config = dict(
    conditioning='class',
    cond_dropout=0.2,
    logit_normal_time=False,
    norm='groupnorm',
    activation='silu',
    weight_standardization=True,
    beta1=0.95,
    eps=1e-08,
    merge_dims=True,
    grad_clip=1.0,
    steps=8300,
)
Rows from block 2 of a small class-conditioned image flow-matching model, named by matrix and row number. Rows with one number belong to one channel. Each number is 128 + 24 x the weight over its row's rms, rounded and kept within 0 to 255. All counts start at 0. Numbers have three digits each.
After each channel's rows are labels from the 100 images, of 14848 (inputs lightly noised), where the channel reaches its highest value: "strongest on" is what is common among them; "patch colour" is the nearest of a few named colours to the mean colour under the peak. Only what is clearly more common there than usual is listed. The data: histories of elementary cellular automata, time running down. In brackets: how many of the 100, against the usual share in percent.
# convs0: first 3x3 conv (model.enc.1.0.convs.0.weight, 128x128x3x3, standardized in use, each kernel summed), inputs 0-127
# convs1: second 3x3 conv (model.enc.1.0.convs.1.weight, 128x128x3x3, standardized in use, transposed, each kernel summed), outputs 0-127

convs0.70:124136164136133132138148101135103108127184147121151131127142105137134118140109097095101153110131167104122113101099123166148112121154146132137116083135123119132117144155154116148123150122099119131116177117107139154168132139109144167113113137106148091148102110092097095127134159097139159202183129081100137134149091113121125100114145086142122108122142189124178082104148130098139155111129
convs1.70:126129076129085134117127080119135129115154110123168130146153085116140099145139092131137103104123141096092138102133100144108168134130127161153069114142136093076154113127115168145115086111103147096102114108118106144184110141151128153130140108097113103125118132103111127154124137130154126122111121139083142112123086086164127143124135080088105135088099163113100083114128101110102108131141
strongest on: 100 turns on (100 vs 50.1); 011 turns on (95 vs 51.2); 111 turns on (77 vs 50)
patch colour: black (52 vs 19.8)

convs0.6:115140133132175149114114122155125173129111116133140136124132100092138124099105141142149177138099096119163109151118139090120095128116157114119121110125132137135176121123125112148190130088102127112116141130135138084145114143110130073162142092169147176130122108167132129160134131170104112100108135125109151125118097106079122160136133175085141123142119101104116138181187096120159146114104
convs1.6:092112096131146157124101143140150154106145119128085107113111102133089103119145107132107080124167146078118107142121153126070150147105125151144144115156140113137121114162118079123146168123084117115098129107132177090123123106146135121121123090103084163108092157178101170143071118121123128159109139096152107149112149129146135122142101127114098116085111119109085112116102110121105118142142
strongest on: 111 turns on (87 vs 50)
patch colour: white (38 vs 6.7)

convs0.54:104123113114122152131131114127110114143118192136136118079126138093140190126123104172086101155111144112110147189132136118112104151136160141117105137088144136121131116109137134141126092128127139143122134142132125152119132142125124126160114153156106136102148114140124137105124073113138077104119123122134099173056106158127131137137126152172153097110098117111132131116164165155058163088117
convs1.54:127104143149124142164111083136093172125148108122114133137098108126084107149123155110136185117148128099143106118074138110125116114133097091120141157099098110157153098109144087138140101135090103075106122088114146102118113113166071132119130145140144134145109133143104124134108126075141154153113147144139135092121140094183115096153122159122092125108153128159113126121106097111120092157093
strongest on: 111 turns on (99 vs 50); 011 turns on (97 vs 51.2); large cells (88 vs 39.9); 101 turns on (83 vs 49.3)
patch colour: white (30 vs 6.7)

convs0.123:161171141124124120155133122155135097110115158139159080127162135103116075143124104156120133118108146110125102137159144108120084194147126171075117115134097134093123110124150140098083100118117145168112136114145114164130111131112169112101135150132116114140151129103121139118106116118147137111094104116181149126132142147103138162149138134137184107116081118147054126113110168123142147127138
convs1.123:143166169148105139172129131092121146110122196118152149111068141142131112098106147118108114121111185133143092125159122107126104107160107115158142155082105090133146153120137126136138112160145128139111122093098103118096149089161121133149107142170139131117135144097131135105199132128123124135121158150140124167127165130165132150091121111153116150150121130133135131148162120167190123136119
strongest on: 110 turns on (81 vs 50.4)
patch colour: black (77 vs 19.8)

convs0.24:100144141145134075138096128125131110101120087131139141134141132182119139126151121119142108089110111125118141097112123121163152145138095103139129105155104143189184144197163125133153148147161095137134083125173121146131149121160110108143131110113147102207174108131108144139147112138161141115119133134116142111129121092112144095117126158113071128108133117080129125098104104131110142111138
convs1.24:124173105103143117108146103163098124124113132134102139171149144066145150134093116171147152151140143142105132130124164137103123166137122157167135132111138143082179150123048134137149113106065160129102154151102118142142146118120139115125122125122135144179119127100127123137119113123109154137142099123134134117118104137116133141122193072121145128149128156121142148138157148146153188102110
strongest on: 011 turns on (88 vs 51.2); rule: rule 90 (25 vs 0.4)
patch colour: black (99 vs 19.8)

convs0.97:123125109117105125123136156123115164148134147119138143146121078127123104161112134145104123130126156177167140112180122093131150144146165131118201121180135117163122129146153178151137184084095191112101120129117141144114079116113149100108128097136135142130113136094145142153141178147134178140130100142150110128133101112125126121114148110090134109139122119071118100119132107143150122094125
convs1.97:128146156121128139157133110106114121124116110100131141128151112151148122153153121145136119115124136125135152167107135150116131166110163095124104106193126136163123118102164110093173151133104139114108115102154134166127113095154127137121157130162138127183112126149130119121166104128143164151119153133136170155146149132122137111104111113130160115102138155146157168140246131125093163106155
strongest on: 111 turns on (100 vs 50); dense start (66 vs 28.9)
patch colour: white (59 vs 6.7)

convs0.79:094154130118143105139132109109113147135155131167106104145158099103127176158138114101161125147094130142072122096143142109093123082095130102217109130083130130123160114153126139149127143127125148149092135139130127109152104135140093114100107157113123120146105133212130121125132103150134113175105128097135092119108163147133139135157110136112120110093109111112111099112127165114147144103100
convs1.79:124146124151067147138090135114177137141098131093132146132131147119128194116092091165143115140107128122134127142155197110056118117105109119075102135123154147145121158162116104172108092123145143101135136134129126119108106127110137140139116133124139178147136126143141122087126168095083097085112140157110116117141129139122126113086106117144122123122097141105091116103110125134097164114109
strongest on: large cells (73 vs 39.9)
patch colour: black (69 vs 19.8)

convs0.81:117171160136116081145118092141146102089135115076144109123160143146147113081150108139108121114118105108154130128177122119147137131159109161191142105196118142147139113154154157148138145160111134134148135136153139132144145137109141127123132147114147119157149130143099128082123121138109193093092109081133162106136173117094133136118145117111105110103093111132093143112096125123091145161135
convs1.81:111125128082115105074121133121142144075094158110094147132157136138176114152135173177127158156161143153139158144138148140125128174096121186122148133147208177138100169117104124161169109119110142112172119148116173144130159140145118116117148144135133163099150136121130151137144114108101157152134130102167148103125151145129099138137127105142117101124126115107143136150133130113136145113149
strongest on: 111 turns on (88 vs 50); dense start (62 vs 28.9)
patch colour: white (34 vs 6.7)

convs0.28:142102131136114145118138133107136161117118110128134135178153124107111111095129147116157104140153111142120118112118119133162145088134106121155112124139139106123077130105124172125159144115113152126117146166115161126146122109151118126080135132106116136114130164114168152127107166166095148110129106151161172107133149117123136100118139099128146153167180144131141143151102057137215083179108
convs1.28:103095111131192144115155135107128132129157155139129139142149137148137137180146118188145144152158157126169186143135142095145136159141108137094128128122130157151131105135173072113134128108150172120108125122159152126126113144118127135112117146146155164155152154171133119124146167126104092174127120136175147111139174113148144126138081123113149136105092131110101107167086095105115120125147
strongest on: 111 turns on (100 vs 50); large cells (85 vs 39.9); 001 turns on (77 vs 49.9); 110 turns on (76 vs 50.4)
patch colour: white (42 vs 6.7)

convs0.80:178159124114138138140138138084134135093111152108082139143118170115130157122138147167132138127149121119090154123145113131140084149112088135147123156164143095088092143108123150106115118155099155119098116160115131143061162097110145131108110171146110141108128169140119151084146146078091127109122157126142097118121132119128135098107109108124092112148109107163153141101092104137116089180128
convs1.80:109126119092107114194121114103126131133097093119160121125136088140103090082165104152144116109132111108129073121120088130134130105127185116120116096138144109168118114132130156125087111127120092099120145095155106109111145141126155101097120091109099091124061141122124120148081139121132115102125093122101157110132101127165126168149116137103153102121146148085133115118136085116089107144131
strongest on: 110 turns on (90 vs 50.4); 011 turns on (85 vs 51.2); large cells (79 vs 39.9)
patch colour: white (26 vs 6.7)

convs0.4:136196143140104126144125124137158116099151153091136113132163119175134101056152104125108140113150151141118080108115099131196127077142146151135129104176122121119137095141167162112098132132097158127105143142120152146137112106114150123139134115140108084134195130114099123110122163153113137105120098120115152151154119104124123113080159125125119110168133157135121129124113121123141143175134
convs1.4:143156195099129131133129119124108120144150105118169167145106151153132128109138144121174126114107123145135145094110075144115110160179114113091111163104087133177154121117114154128133119127133138110143136130134112140101157144074131122111124121180110124107195107146167122105103138132138163127146170158155146122161127157126150140128152163139127124091116062125133170131164150120138136119133
strongest on: 001 turns on (100 vs 49.9); 110 turns on (99 vs 50.4); 010 turns on (79 vs 50.3); 011 turns on (79 vs 51.2)
patch colour: black (80 vs 19.8)

convs0.107:143160192154171141153134145146142150117118073134118124156135126134127097137153153136138129112136136158127131086165153086108145149113100121126147142152113117140110096150091127117106134089122138149121131090119096104128105126138134143066141069094103171163061109114116124150096140143101145103128126155119107122145157110120167136140131112109167144150133138131121138135088111133182154173141
convs1.107:098166125115135169112151119085124151141086150151125123160157121113143091112154139110152130149125136134128154113123155119151117111154130125189136164125125104070194141148073118185091096099104125146172155145116140101157133128119146170110119110157109130136162159126119145107098163106113137151128133119118132131102122108126151111121151067135110122103086132116111102138144144146165146132155
strongest on: 100 turns on (99 vs 50.1); 011 turns on (90 vs 51.2); 101 turns on (82 vs 49.3); 111 turns on (77 vs 50)
patch colour: black (99 vs 19.8)

convs0.105:163119128109093111106155120123155133095135092106136143171123107117116117105126115120138155102124110125085156090182143164152128115107182140133141094169155099133089113140141142095139146118098160123143098129122147133101142139141137167101139123104187112134093139085104113112098143105106170160152115113149164108171121128118127129122145133091150107131145159120162169165136097113173115128165
convs1.105:137137108108148128099145117105157109144131100119090147135138138149105137182133178085138126121128127130072147121103139205140161128165121145118118085159158137106135137071115079141117134151131135113142130164132127119158134142147122154113154171114126128138118096136128115157113136120154149152145136133080137140136095097151090141140154087121111092096139174129140170166177103122120119109153
strongest on: 111 turns on (97 vs 50)
patch colour: white (48 vs 6.7)

convs0.46:099163094138073137129165105169096112115162166092156114124172147171111120076116099125064163126141136109149097152132132151140118156162167143087124105155136167149097092167155128127135132137130155173105128117142152135115107098092152124153099140124134133156183128132105133116134146150122118103134103122098131116138117127111130111090157131150123104141143089117147096110120138118104155140104
convs1.46:160147166135179147127105126154105115137097113129117133153089129127110154138099116097153111146117138172129172138135127136149112098144123089136163131134117113130166106136105130096146140125157128146117101129147105122099156139113106123127123121128160166191126141163176126133129117110122160137151164153109128153188175131090161113117124141096155154087148096155120136188178129102143160131097
strongest on: large cells (99 vs 39.9); 001 turns on (88 vs 49.9)
patch colour: black (57 vs 19.8)

convs0.57:087131144106151166124107117131189123149134124098154118138125147080140116103111124120116144095132057113148143149145093107108153132137102147116107145129104118115130119123118174132104105184124148128136103140133145124105144132115122123133129156121125151095118141121143139164105142117167144097131101166147123188119136157117114110112141088062132160154086111134135168165143127146051126144123
convs1.57:167134126136158181152152108110120152096174079160115149109125128128145100166127148140120121119136152121122145122129159114132108152121131140130132156125150106160100117146170132143172152116134172142134102111163126129138111071125112105126123122125143151156128128141113160108168095134111138139116168091151138107139176102142165165131133189138123113155150141126128100146112098136164129129219
strongest on: 011 turns on (83 vs 51.2); 101 turns on (79 vs 49.3); 001 turns on (78 vs 49.9)
patch colour: black (50 vs 19.8)

convs0.20:137136116135122150130137154114145143121098102108135145113098118139126094119123122137130156129141126171172125149149136101171170134158119134074179123179133131151122162131150149126137151113114149137112134135153154117126082093144107090139132038130155129142125158090158156157151128154133165092114125125155171128162083105098108136123144118074099144135109109108105139104124122140128093136089
convs1.20:149129142104132097165095135127086129137117099109129144118111133157162113138134139129112185112105115108116141198097107094133097222111135104113103159153127168147124133133164126088159098141085143084130100091141132147119145126109145143120112115146121105152086121135100128123137126121172122127144159150144165142128096147123153127116123131129167133120116120150102158120191149129126136125162
strongest on: 111 turns on (98 vs 50); 011 turns on (92 vs 51.2); large cells (69 vs 39.9)
patch colour: white (41 vs 6.7)

convs0.72:100085155108128088106164116119100142144072179159130101142106131179132124154144122143131087173126115142191134136176142157126167133104121111062142118141137125080101136125149139156116128166155151095116153126120113130145136140176154126143147125154127155075157100127138128138113123134118117113137124168152113117122160084126121143136132142131130138120147102153097115083124118138123082124103
convs1.72:137139125171102181080120106127140132147112128095134113128131153161149129154138088135130160144123132148080157135149122197114146123148137179128106131127140130113148158130081124143115168146093151137130122140107131141127112121109092121109113141135138126108159119122100146122130118166132147160098090085116132111139143188105093148091185128118107150134098160099157157142176168158104109126146
strongest on: 101 turns on (75 vs 49.3)
patch colour: black (53 vs 19.8)

convs0.127:117126116104118173114151142126094158152144163150117089127167093096101156167127106128136127134116160135073088118137117173113099158082135138148104147135149111093135111147182135106105131102096179130074117149120144189101119128105106159146097171139119119101126166144133130086119120101119096133153131106135124132128123144113108112122133120173092116140128116119112117097137165128171136120148
convs1.127:123113139112128094133141116110116086124103130134150137107071118122113147103117139107140170095128126102089088086135122100085081081134110100105118097096111084118152141103099121135108176124123117129115118121153099115163146167147135090139142096155160155128138096122135112187118112069114146154125168135125119139142107112137118177147138145118113122121094146125138118163115068114143129161126
strongest on: 110 turns on (98 vs 50.4); 100 turns on (93 vs 50.1); 111 turns on (90 vs 50); large cells (83 vs 39.9)
patch colour: black (45 vs 19.8)

convs0.33:118138143143128123139101154130139152164136075121159140131130097180120122142135120105109111099146112153181136116144137095131211127139099152148146146097155126146131149148110107115169102129158118141162119100140106118149134136144091125098149109087097117166118124125151138131159129146139125068086106130122141138163131121119137111125124151097108180142112112058116180152090107118120125118117
convs1.33:144171165122112155098146096143118145097106157139107119139164140071130173123122188082144105117094144147128147124154160101112104135183140101115132112094126079108132105150084135157115080099114101148142144139141098112100110117095125142119119133126117147177140108088128144096167143112069099106142145138107113125102131127133128130096119095124146145108153137129142130111134152123131172134098
strongest on: 001 turns on (84 vs 49.9); sparse start (72 vs 29.2); large cells (67 vs 39.9)
patch colour: black (95 vs 19.8)

convs0.8:167093155140164159153098118122115112077125122112115140090123130146147087129153128116142100134146100127161121109101126089149079157149134173140124140124142144104162134138126119121164108106094119134137088128148112143125118167124150137166106115158140163137163147139166139127126142069138134091099145071109150086093102137132121103143127158105178100109115126104101126155102117155077135128158
convs1.8:128104106138127100092140170148133155092088149130149127163120119141137115140132119157128131106170148149143130107118143134146164149096121152131122113106106123129121121110110145143108120139126110116111145146148138135155119092194130102091099119117146115157089131116096075158151137071106135148163063092129110158147161096088160108127130092124189169127134128122150084128142126100137132140085
strongest on: 011 turns on (84 vs 51.2); 001 turns on (81 vs 49.9); 111 turns on (77 vs 50)
patch colour: black (42 vs 19.8)